config.toml
model = "image classifier"
crop_scale_min = 1
parallel_block = false
shared_expert = false
layers = 8
mixing = "mixup"
label_smoothing = 0.2
loss = "cross_entropy"
lr_schedule = "cosine"
Rows from block 5 of a small image classifier, named by matrix and row number. Rows with one number within an expert belong to one neuron, the router's apart. Each number is 128 + 32 x the weight over its row's rms, rounded and kept within 0 to 255. All counts start at 0. After the name is the row's rms in percent of the matrix's.
Before each expert's rows are labels from the 100 images, of 14976, where the router gives the expert most weight on average: "responds to" is what is common among them; "patch colour" is the nearest of a few named colours to the mean colour under the peak. Only what is clearly more common there than usual is listed. The data: abstract colour fields from 500 small random pattern networks.
# router: router (model.blocks.5.mlp.router.weight, 8x512), inputs 171-341
# up: expert up (model.blocks.5.mlp.up, 8x128x512), inputs 171-341
# down: expert down (model.blocks.5.mlp.down, 8x512x128, transposed), outputs 171-341

# expert 1
responds to: fine detail
patch colour: grey
router.1 106 [124 126 127 155 140  59  94  88 135 178 108 158 131 152 137 142 151 103 136 154 156  92 171 181 122 160 127 152 184 161 144 122  77 116 119 147 148 112 161 103  94 154 115 152  85 109  43 159 219  98 143 170 137 122 112 143 144 103 143 115 170 150  97 171 128 116 169 111  53 133 101 126 139 111 164 114 135 136 143 100 158 114 133 123 145 141 150 132 128 146 150 116 131 137  96 212 121 126 135 154 145  81 106 116 157 116 138 187 108 160  99 166 118  83  95  33 168  80  94  47  88  86 159 145 101 146  85  92 125 116 100 119 114 169 102 121 155 110 175 170 126  98 116 179 110 146 160 103 111  87 120 104 128 106 127 156 136 152  76 107 102 125 131 134 128 134 117 119  96 113 128]
up.0 091 [127 163 181 162 124 117 147  86 121 117 117 175 114 149 136 123 162 160 192  93  69 148 150 101 102 120 111 144 153 156 119  94 158  85  42 106  73 116  88 171  98 125 125 150 120 122  75 105 113 160 118 130 150 138  91  59 121 106  97 152  61 134 111  93  75 149  93 108 123 138 167 126 179  79 106 136 122  49 109 137 173 116 118  79 111 101 153  93 133 138 115 159 134 143 116 107  97 109 126 105 109 168 160 116 152 104  63 105 147  83 146 144 135 117 170 146 181 134 102  85 176 121 145 122 165 146 102 129 130 150  97 133  56 127 105 151 155 131 121 127  99 142 138  52 141 142 142 175 132 130 110  74 108 116 116 159 116 175 154 114 132 121 130 106 152 172 137 111 132 154 118]
down.0 085 [120 137 143 119 125  79 148  85  91 108 164 177 115 140 114 100 192 114 120 181 131 104 135 103 145 202 130 134  63 110 114 113 103 141 153 163 124 164 152 183 124 113 108 146 158 138 131 138 162 100 117 182 107 179 162  75  91  77 191 108 117 121 210 129 142  83  99  64 120 141  79 136  84 111 164 113  82 140  80 116  93 111 172 160 127 173 125  77 144 151 107 103  98 152  91 129 114 126 145 128 159 123 104  94 126 110 128 154  91  91 127 154 169 145  86  94 103 107 111 137 116 162 175 125  94 127 126  72  95  74 108 122  76 150  77 136 111 101  95 192 145 153 140 111 110 122 117 126  96  74  89 131 112 116 138  95 106  97 139 129 118 123 169 176 162  95 128 139 159 176 119]
up.1 086 [142 176 178 108  97 140 190 157  87 180 142 162 120 136 117 121 103  89 122 148 124 171  60 169 144  80 103 115 119  94  84 117 178 146 139 113 137 180 104 130  98 145 166 116 100 127  78 111  98 133  91 119 133 120 126 150 125 140 167 167 134 204 170 132  87 154 127 145 190 131  96 101 139 184 143 152 122  77  69 139 150 126 154 134 189  88 103  89  47 106 104 113 118 143  97 101 136 153 147 110 156 151 136 126 190  80 164 119  81 158 140  68  70 136 111 125 118 107  96 112 120 103 172 156 170 119 146 138 142  97 105 129 221 114 127 165 126 123 115 136 157 129 114  93 148 124  88 146 147 106 102 141 112 155 162 122 101  97 146 122 100  96 151 176 138 119 114 131  66 108 115]
down.1 059 [196 121 142 128 121 134 129 110 110 105 150 123 149 134 105 137  65 139  97  99 126 103  99 103 106 146 140 105 153 135 152 143 143 107 176  57 124  95 132  99 123  79 137 143 128  82 127 112 151 120 126 105 182 139  87 108  89 105 131  62 145 125 136  93 102 118 120 196 113 146 204  83 113 152 142  95 131 119  50 160  88 131  80 149  61 145 127 111 135  89  94  89 160 135 100 130 120 102 126 106 142 137 135 118  73 142 163  90 132  65 117 148  63 115  80 152 113 142 157 133 179  94 162 134 157 139  61 165 142 109  84  44 164 142 193 140 155 165 117  78  86 136 137 130 139 128 181 114 172 109 100 138 115 166  80 114 142  83 174 161 169 163 104  83 134 157 153 110 151 107 117]

# expert 7
responds to: bright; smooth; mostly red
patch colour: purple; pink
router.7 107 [120 156 103 133 138 101 166 127 103 121 146 170 159 124 150 104 114  83  99  34 137 113 125 133  61 114 156 140  89  73 161 163 189 137 163  83  92 120 129 130 182  87 161 143 159 128 151  80  65 142 117 136 118 102 116 116 151  87 148 111 107 141 103  91 182  88 115 102 159 147 135 105 121 100 120 133 157  89 125 139 130 155  72 107 157 104 132 138 143 128  95 119 137 142 161  82 152 150 118  93 139 176 143 113 110  97 151 150 122  95 129  72  60 132 174 107 142 166 111 135 128 122 145 158 165 120 120  77 149 104 135 135 137  58 168 115 103 105 109 135 190 102 166  76  98  96 107 133 185 168 137 145 156 166  67 134  81 185 100 191 149 116 102 101 109 141 122 159 133 151 108]
up.0 090 [180 126 186 147 151 158  97 169  91 125 114 141 118 111 174  94 135 141 190 205 108 182  98 130  88 121  94 148 183 154 155 127 111 142 119 140 134 152  82  91  58  99 150  75 144  97 121 164 141 173 135 107 124 130 103 105 129 128 126 119 124 129 172 105 156 120 122 139 111  51  79 183 164  95 168 126 118 140  90 135 136 114 111 108 130 126 107 124 113 137 118 152  55 113 114 139  76 156 122 116 146  91 113 125 174 110 128 126  94 162 114 173 206 158 106 137 127 113 104 141 109  92 151  73  81 135 145 119 121 198 178  76 198 133  97  95 139 145 141 126 126 182 136 113 127 131 117 158  84  95 126 127 113  75 169 219 124  88 166 132  91 130 163 169 158 131 161  62 189 110  78]
down.0 109 [146 134 117 127  91 149 166 118 111 150 101 147 105 161 145 142 138 124 111  80  87 137 115 102  54  99  89 161 130 103 114 122 153 183 145 160  85 134 105 150 120 127 125 168 171 117 129  93  33 171  94 101 112  91  94  78 156 136 105 129 103 182 104  99 135 124 159 115 110 145 137 140 130 122 107 100 125  84 140 172 204 163 111 135 101  76 159 137 160 129 182 141 182 136 124 129 124 123 170 173 119  92 147 138 108 121  97 159 116 185 102 124  92 143 115 108 136 123  94 110 146 142 115  96 112 134 140 109  53 115 169  88 115  38 206 131 101 184 139 160 164 124  98 106 117  82 107 130 119 130 144 122 146  72 100 177  49 108 151 210 149 137  82  92 155 157 157 136 122  71 124]
up.1 087 [153 119 170 138 124 165 127 128  73 161  89 122 118  41 178 123 200 142  86 161 121 163 102 134 137 166 138 101  88 150  67 131 106  65 185  93 148  85 172 117 104 138  87 174 129  81 104 182 143 149 132  39 117 181  53 146 154  91 119 162 142 156 127 135  92 139 113 179 136  92 130 140 124 148 101 138 120 111  61 158 162 113 128 125 107 131 122  28 155 140 104 122 102 133  85 160 117 117 139 147  91 126 158  67 145 120 127  60 127 111 139 153 118 120 197 139 172  84 150 110 179 111 109 171 142 167 107 139 107 110 158 154 143 119 119  75 135 147 125 202 103 115  72 176 118  98 144 151 131 131 166  72  76 203 120 134 161 163 129  38 162 167 159 117 128 192 163 139 169 132 100]
down.1 133 [112 130 114  94 105 132 157 130 106 144 156  83 109 110 105  83 131  87 117  64  98  85 129 136  88  55 139 180 172  57 131  76 150 104 106 122 122 109 124 118 146 131 128 175 140 116 116  76  76  91 122 130 135  73 138 146 130 117  96 163 110 187  93  72 147 161  66 127 121 145 145 100 121  95 129 150 158  58 107 128 128 123 108 155 134 132 142 138 135 136 129 126 150 119 156  80 156 155 137 171 110 165 156 145 144 119 148  98 177 104 108 106 119 121 148  79 138 125 129 130 141 145 141 107 174 156 154  97 119 125 119 136 102  30 146 161 113 182 103 161 185 161 143 148  53  85  99 148 153 113 145  72 141 129 131 157  33 166 100 174 158 111 127  94 121 157  99 142  87 124 147]

# expert 5
responds to: dark
patch colour: brown
router.5 086 [181  90 133  88 127 137 141  88 112 118 151  79 160 168  88  94 158 163 153 126 162 105 124 104 123  71  98 130 102 139 137 129 108 127 166 162 111 117 177 133 119 119 136 100 123 128 120 105 149 122 169 192  93  90 127 117 157 148 158 176 100 130 153 206 151 116 164 140 155 134 119 106 122 168 149  63 185 119 138 143 159 142 163 143 132 137 107 116 131 164 134 153 112 203 119  99 113 137 162 132 147 135 119 152 171 161 136 146 191 145 177 132 119 147 184  80 114 114 128 180  91 189 158 131 151 146 126 100  85 135 144 198 142 124 123 133  39 141  95 100  80 136 146 129 178 132 137  96 109 176 107 144  92  78 152 120 116 110 126 134 132 167 115 184  98 132 153 132 140 140 134]
up.0 126 [127 189 156 150 121 113 128 150 164 144 159 112 128  67 139 118 149 148 163 113  87 128 153 176  79 151  69 165 100 143 123 119 176 141 182 126 187  96 105 140 163  96 129 133 135  64 109 108  98 126 148 132 227  93  77 184 136  95  93 117 132 129  71  70 173 157 117 169 165  88 132 211  67  80 164 153 107 102  92 176 129 124 117 148 141 107 101 140 163  96 108 158 110 187 120 134 117 121 151 166 104 159 113 129 166  75 165  82 128  42 137 188 124  56 153 140 168 110 134 109 138 126  85 153 179 147 143 168 139 174  71 156 119  67 106 116 119 145 126 103 161 160 123 177 134  96 168 184 151 112 146  89  72 156 151 177 160 189 171 151 127  95 139 105 142 103 144 147 144 131 108]
down.0 101 [188 149 139 116 114 115 180  83 108 128 167 113 115 113 150 101 133 185 118 107 161  91 141 153 143 187 137 136 142 106 138 105 120 109 194 131 144 144 142  94 153  64 172 111 145 107 144 109 149 104 164  47 191 188 116 114 148 111 125  84 114 138 141 148 138 164 142 121 135 156  94 241 155 147 199 154 167 118  88 104 158  98 112 143 161 157  87 134 147 174  55 102 147 117 149 176 121 193  97 133 142  88  95 127 143 139 181 120  86  91 120 130 108  59 103 155 158  69 200 183 123 149 125  94 140  93 125 111 137  94  79 165 111 177  76 115  98 133  36 168 151 135 163 185 174 103 121 106  91 128  80 113 121  95 140 145 135 114 174 147 128  88 118 133 124  92 129 110 106 145  91]
up.1 083 [ 91 116  89 118 108 103 141 103 118 172 144 143 159 131 125 110 226 137  93 105  88 144 138 142 113 166 142 183  77  95 124 149 129 101 119  76 163 197 147 172 171  83  63 120 122 134 122 133 149 120  77 110 151 137 107 151 165 120  94 123 173 131  47 116 103 128 122 176 116 114  61 141 137 185 106 146  99 127  94 139 118 136 127 185 160 119 178 155 121  98  89  88  84 140 106 131 180 108 156 135  69 168 123 142 105  84 116  53 182 111 113 120 121  66 167 124 148  92 111  89 180 133 139 137 136  91 150 148 100 111  83 107  91 197  61  96 137 135 136 187 117 112 110 126 156 105 218 160 169  72 177 104 126 148 133 138 167  80 108 142 129 128 130 153 175 152 172 188  70  69 131]
down.1 062 [180 137 129 132 151  99  65  63 156 161 109  98  97 101 131 135 129  63  98  81 118 124 100 135 118 106 164 136 102 166 172 120 147 146 109 102 161  62 161 139 121 133 113 180 129 141 118 148 143 178 123 130  73 134  49  50  98 111  86  69 157  92 127 158 146 125 122 128 118 155 104 120 131 118 100 170 140  62 101 134 196 111 126 124 107 124 132 104 145 114  97 156 133 187 154 182 118 170  70 165 130 129  81 178 136 130  71  96 125 163 120 176 126 117 171 105 101  39 119  95  97  92 112 130  78  98 117  66  98 129 194 145 179 112 122 179 147 174  74 129 151 158  98  73 120  84  87  81 188 117 176 145 150 146 116 112 137 119  90 152 108 110 163 165 188  62 136 116 101 159  78]

# expert 4
responds to: mostly green
patch colour: yellow
router.4 118 [ 77 122 160 135 146 147 135 149 136 104 135 102 161  93 108  93 128 125  66 126  86 172 135 127 135 129 167 103  74 136 137 133 139 123  63 105 136 120 116 147 169 127 128 107 123 146 133 137 117 178 115  81 129 131 118 157 107  82 107 159  96 123 126  91 117 153 100 142 157 145 117 144 138 152 115 126 125  67 128 187 101 145 135 120 141 115 149 146 124 128  92 124 148 146 176 101 130 119 116 105 113 165 148  97 107 142  74  66 167 137 132 128  86 147 156 212  88 142 108 157 153 140 135 127 127 130 104 142  98 124 155 144 145 158 147 171 120 130 167 109 110 190 143  95 161  98  82 129  76 118 155 131 137 193 188  72 158 135 149 135 105  93 179 159 170 129  82 121 129 141 145]
up.0 109 [134  83 172 110 183 152 133 108  97 154 166 202  77 109 126 153  89 199 112 152  99 159  88 107 155 125 111 109 137  84 138 122 153 134 129 123 170 145 203 156 139  98 144 131 142 111 121 149  99  78  80 139 203  83 121 165 171  87  80 154  81 179 119 129 127  97  82 122 105 136  48 155 130 101 149 136  93 129 107 138 163 133 125 134  75 117 111 134 136  86  44 136 104 119 137 133 119 115 112 140  98  77 138 111  78 146 110 109 117 135 156 118 114 119 179  73 189 129 159 113 135 140 179 160 120 134  84 169  80 134 118 158 113 151  91 160 140 148 117 133 139 102 139 101 173  89 183 146 146 205 178  56 143 108 130 119 106 114  80  64 135 148 119 161  74 183 140 113  89 156 100]
down.0 072 [151 133 125 191 104 139 134 130 162 134 147 195  89 158 134  96 144 147 161 142 143 192 104 155 185 161 136  94  74 177 110 176 121 129 158 138 165 105  76  84  96 151 163  85 123 106 163 125 122 118 113 115 149 113 146 122 148  99  66 162 146 188 123 113 156  85 190  85  84  71  54 107 146 168 132 106 119 165 149 131 162 136 144 104 133 124 159 170 144 108 165 125 175  71 135 117 153  54 192 142 156 117 118 166 147 119 157 115 143 188  79 130 104 131 106 178  78 138 147 125 138 103 149 184 145 137 111 191  83 161  74 110 114 151 126 108 109 117 122  80 142 105  88 114 169 130 155 130 167 129  90 209 146 139 178  63 147  84 100 119 127  69 166 118 177 100 153 153 140 157 118]
up.1 135 [ 93 143  75  56 151  85  86 119 160 119 125 110 134 170 124 135 162 120 113 126 182 153 139 137 114 190 158 167 171 149 152  56 183 148  88  87 138 107  99 167 110 119  67 137  53  83 133 120 110 183  81 165 135  82  84 163 147  55 130 173  83 162 119  75 161 120 111 178 153  37 139 131 126  79  85 201 166 152 111 141 150 157 149 129 110 158 117  92 134 114  60 169 109 198  81 138 101 144  99 163 136 160 157  99 155 123 164 101 162  81 116  58 134 107  74 154 140  81 149 139 120 133 123 134  97 152  97  84 136 116 185 159 119 115 129 148 124 144 145 144  54 186 146 120 145  90 111 185 167 121 129 118 126 145  87 126 160 155 153 123 111 178 123 145  88 119 125  86 168  86  64]
down.1 098 [135 140 116 142  98 107 153 128 134  94 162 102  84 149 115  97 130 102 118 124 175 144 142 110 138 100  65 117 143 127 139 118  43 125 123 148 145 198 175 125 153 137 106  94 110 102 162 215 175 135 196 148  49 111 153 125  85 114 156 148 175 135 161 110  59 144 144 160 136 148 177 102 115 190 136  79 167 133 135 153  87 128 101 133 130 119 127 139 128 203 102  93 137 133 109 166 163  35 127 117 105 142 133 117 151 155 155 145 101 189 152  65 116  95 139 108 133 127 139 167 117 181 162  79 169 132 151 113 133 122  87 174 100 108 108 138 112 113 103 188  72 110 133 153 186 143 123 103 124 154  63  62 123 150 143 110 155 127 132 100 153 141 161 204 144 142 111 155 139  85  95]

# expert 6
responds to: mostly blue
patch colour: blue; purple
router.6 093 [ 69 158  80 160 114 140 110 142 126 152 113 138  93 133 128 174 175 109 149 141 126 135 114  83 111 151 135 150 147 125 104 138 158 134 146 152 163 101  76 106 108 145 112 138 137 101  97 124  71 150  78 113  66 160 148 180 111 150 100 136 124 151 175 114  79 147 133 134  45  79 103 150 126 125 138 154 118 195 136 150  98 113 126 114  73 150 145 111 186 107 143 151 205 133 105 181  86 149 169 131 145 106 129 142 135 135 104  88 113  65 102 170  57 115 139 136 140 115 128 154 112 109 153  95 121  80 107 161 121 144 133 135 135 206 116 106 162 155 153  79 124 103  98 155 149 146 117 139 140 190 112 124 113 117 171 151 185 119 109 128 179 140 125 169 149 103 131 101 170 107 115]
up.0 099 [ 96 107 116  97 144 196 117 116  86 141  51 102 115 134 185 142 143 118 154 147  68 125 132 160 125  99 106 111 122 131 105 144 121 198 138 104 129 123 188 159 142 104 175 132  28  82  92 137 109 116 122 182 156 143 115 161 155  83 106 146 101 115 152 140 115 150  89 137 139  73 157 138 125 185  72 161 106 127 112 147 136 164 126 148 133 120 101 125 127 144  97 152 141 178 112  96 156  83 165 143 119 123 124 125 138  93 131 109 118 118  99 107 139 142 213 192 101 112 145 136 169 166 159 142 139 118 104 132 152  42 132 169 101 148 129  81 126  55 115 144 127 136  75 149 135 102 112 133 151 127 138 120 152 127 149  99 104 150 121  77 153 154 204 128 118 146 136 196  93  88  87]
down.0 055 [184 119 126 152 112 106 108 103 154 127 180 152 111  96 156 104  64 141  90  21 156  97 123  89 146 156 116 140 155 116 130  83 130 120  82 103 153 171 127 158 127 122 199 223 113 133 115 116  83  84 135  76 117  79  99  88 102 102 117  96 122  89  95 181 178 142  99 159 121 142 133 125 119 102  97 113 140  71 110 130 136 154 117 136 144  82 162 135 107 114 113 146 135 135  97  89 123 100  96 120 139  98 152 136 115 127 110 149 102 113 110 132 160 183 158 103 120 102 127  97  98 165 196 113 101 125 136 112  70  79 147 163 132 121 105 106 140 106 128 164 148 148 140 113 129  97 147 178 148 141 120 152 125 177  95 136 101 160 176 149 163 148  97  65 111 138 163 168  93 109 155]
up.1 099 [151 136 131 118 165 159  90 143 163 140 159 134 102 113 118 167 148 110 121  98 132 191 151  58 119 197  78 108  77 125 153 164 140  82 119 146 141 122 139 151 139  84 107 106 175 150 133 190 143  86 214 123 116 157 101 153 161 111 127 178 190 151 120 185 163 158 116 166 122 129  97 162 137 171 168 133 181 122  94 104 163 153 122 115 130 130  56 111 154  85  97 178 131  99 101 150 104 125 152 137 103 110 174 115 132 168 140 135 119 142 175 146  98 129  91 151 143 148 108  86 101  70 101 176 153 132 129 117 112 107 109 184 155 160 175 114  84 112 109 116 113 111 124 154 118 118 170 162 152 189 135 126 101 122  53 145 128 114 139 104 155 109 147 133 104 151 148  94  94 187 178]
down.1 060 [133 122 192 172 126 125 131 160  91 133 191 117 117 129 145 172 116 134 109 105 126 140 127 154  87  76 147 188 114  79  90 115 158 102  65 144 150  88 148 145 155 104  97 141 227 146 171 121 151 107 146 102 115  65 108 158  60 147 164  97 125  80 184 173 178 136 118 125 146 124 129  99 103  71 145 174  91 129 105 170 130 122 143 127 144 124 117 177 184 139 141 141  95 131 149 144 111 147 159 133  74 105 110 123 146  91 113 102 141  75 174 148 137  81 125  19 130 114  88  86  57 111  67 121 145 105  87 105 165 112  86 172 172  99 187  49 119  86 141 136 114 156 132 164 137 152 109 125 154 104 167  78 133 138 123 127 107 138 134 166 140 101  99 117 116 131 121 101 118  91 121]

# expert 0
responds to: mostly green; dark
patch colour: green; brown
router.0 093 [105 118 112 128 126 140 107 163 117  90 143 148  86 151  89 158  67 147 139 106  89 113  92 156 131 140 126 162 136 133 126 123 101 124 141 118 110  98 176 178 134 130 122 163 154 136 186 157 170 116 118 108 184 188 127  61 186 128 171 166 148 159 129 104 106 143 129 118 142 143 161 171 124 155  99 141  95  83 142  97 156 108 150 121  67 158  85 116  91 149 145 107 114  94 162 114 143  83 112 145 120  56 106  93 118 145 104 121  80 146 135  81 211 190  84 164  93 153 183 161 160  90  79  71 157 123 128 162 157  95 123  55 142 124 198 125 153 110 130 165 116 107  87  77 130 141 116 157 151  96 137 103  98 167 115  52 147  97 194 137 121 119 131 106 100 120  95 150  65  72 129]
up.0 083 [ 81 173 143 139  73  80 154  94  72  96  27 102 110 138 116  89 143 151 151 107 115 133 130 170 113 150 153 131 122 159 133  75 202 131 154 141 178 116 155 149 153  90 162 174 172 153 114 149 162 154 117 143 148 157  85 107 113  51 204  87 145 145 110 105 184  74 138 114 173 124 108 154 134  89 107 122 128  75 101 104 138 113 134 128 206 150 110 166  81  69 132 135  51 145 118 159  86  89 136 101 120 139 102 116 207 117 116 169 119  89 171 147 161 152 181  95 147 184 145 145 110 192  53 128 184 125 142 113 109 121 169 120 108 108 143 142  86 123 152 126  89 152 142 170 153  94  63 136 118 179 134 115 108 154  98 126 143 158 102 122  90  87 156 119 204 145 160 113  77 152 137]
down.0 043 [154 118  96 107 123 101 158 136 117 189 161 124 153  92 137 121 127 138 133 113  66 149 127 101  74 132 108  89  88  69  90  79 136 146 119 133 160 137 152 105 101  77 117 119 118 120 183 120 115  76 151 147  87 113 202 182  99 124 166 146 122 169 190 141 131 144 150 111 105 105 128  96 121 151 148 107 144 117 144 116 189  96 122 146 161 107 111 146 136 147 150 114 145 150 149 132 148 147 106 123 116 120 120 157  90  74 163 162 124 105 121 100 100 125 168  55 181  90 109 118 128 158 168  78 129 101 140 106 152 107 172 183 139 108 148 147 118 129  85 132 132 208 116 176  70  87 131 112 123  88 125 165 132 196 129 142 105 114 142 157 157  70 157 149  98 145 104 100 134 150 115]
up.1 103 [201 132 154 109 135 214 120  92 101 123  92 130 103 126  82 148 140 144 209 121 155 120 125  75 134  71 143 127 203 120 181  72 163 166  83 114 122 199 144 128 124  75 144  90  83 128  97 157 122 170 115 170 143 158 111  99  96 143 133 129 120 131 141  89 144 189 110 156 114 122 138 159 131 174 111 135 116 126 119 122 162 157 112 125 176  19 165  54 177 141  73 109 146 146 181 131 103 132  94 117  90 138 140 123 137 121 103  77 162 117 154 114 105  62 148 142 168  96 128 120 123 142 122 155  79  96 103  94  71 152 170 110  89 181 115 174  95 155  93 150 112 152 177  89  76  82 175 133 111 106 164 105 141 182 104 144  85 124 173 183 161 125 119 143 100  84 129 152 138 188 146]
down.1 062 [176 167 119  47 153 143 109 167 147 148 151 124 126 184 178 140 142  67 109 177 155 135 121  86  60 105 146 141 127 137 138 109 203 131 144 150 147 165  76 156 135 132  67 161 135  96 120 142 186  70 143 108 137  95  83 128 144 103 135 124 140 135 115 111 155 117 144 122  91  96 134 127  92  96  86 121 184 117 157  90  89 123 115 122 146 163 105 166 151  95 135 207 100 105  98 127 129 124 131 114  93  97  82 100 154  67 104 151 163 114 133 176 166 188 101 114 188 102  63 108 104 119  96 165 136  81  81 155 147 183 109  94 163 122 147  87 108 140 163  56 106 142  62 103 111 136 133  99 165 119 117 114 131 116 213  78 139  85  92 146 143  85 118 111 112  88 134 102 129 121 108]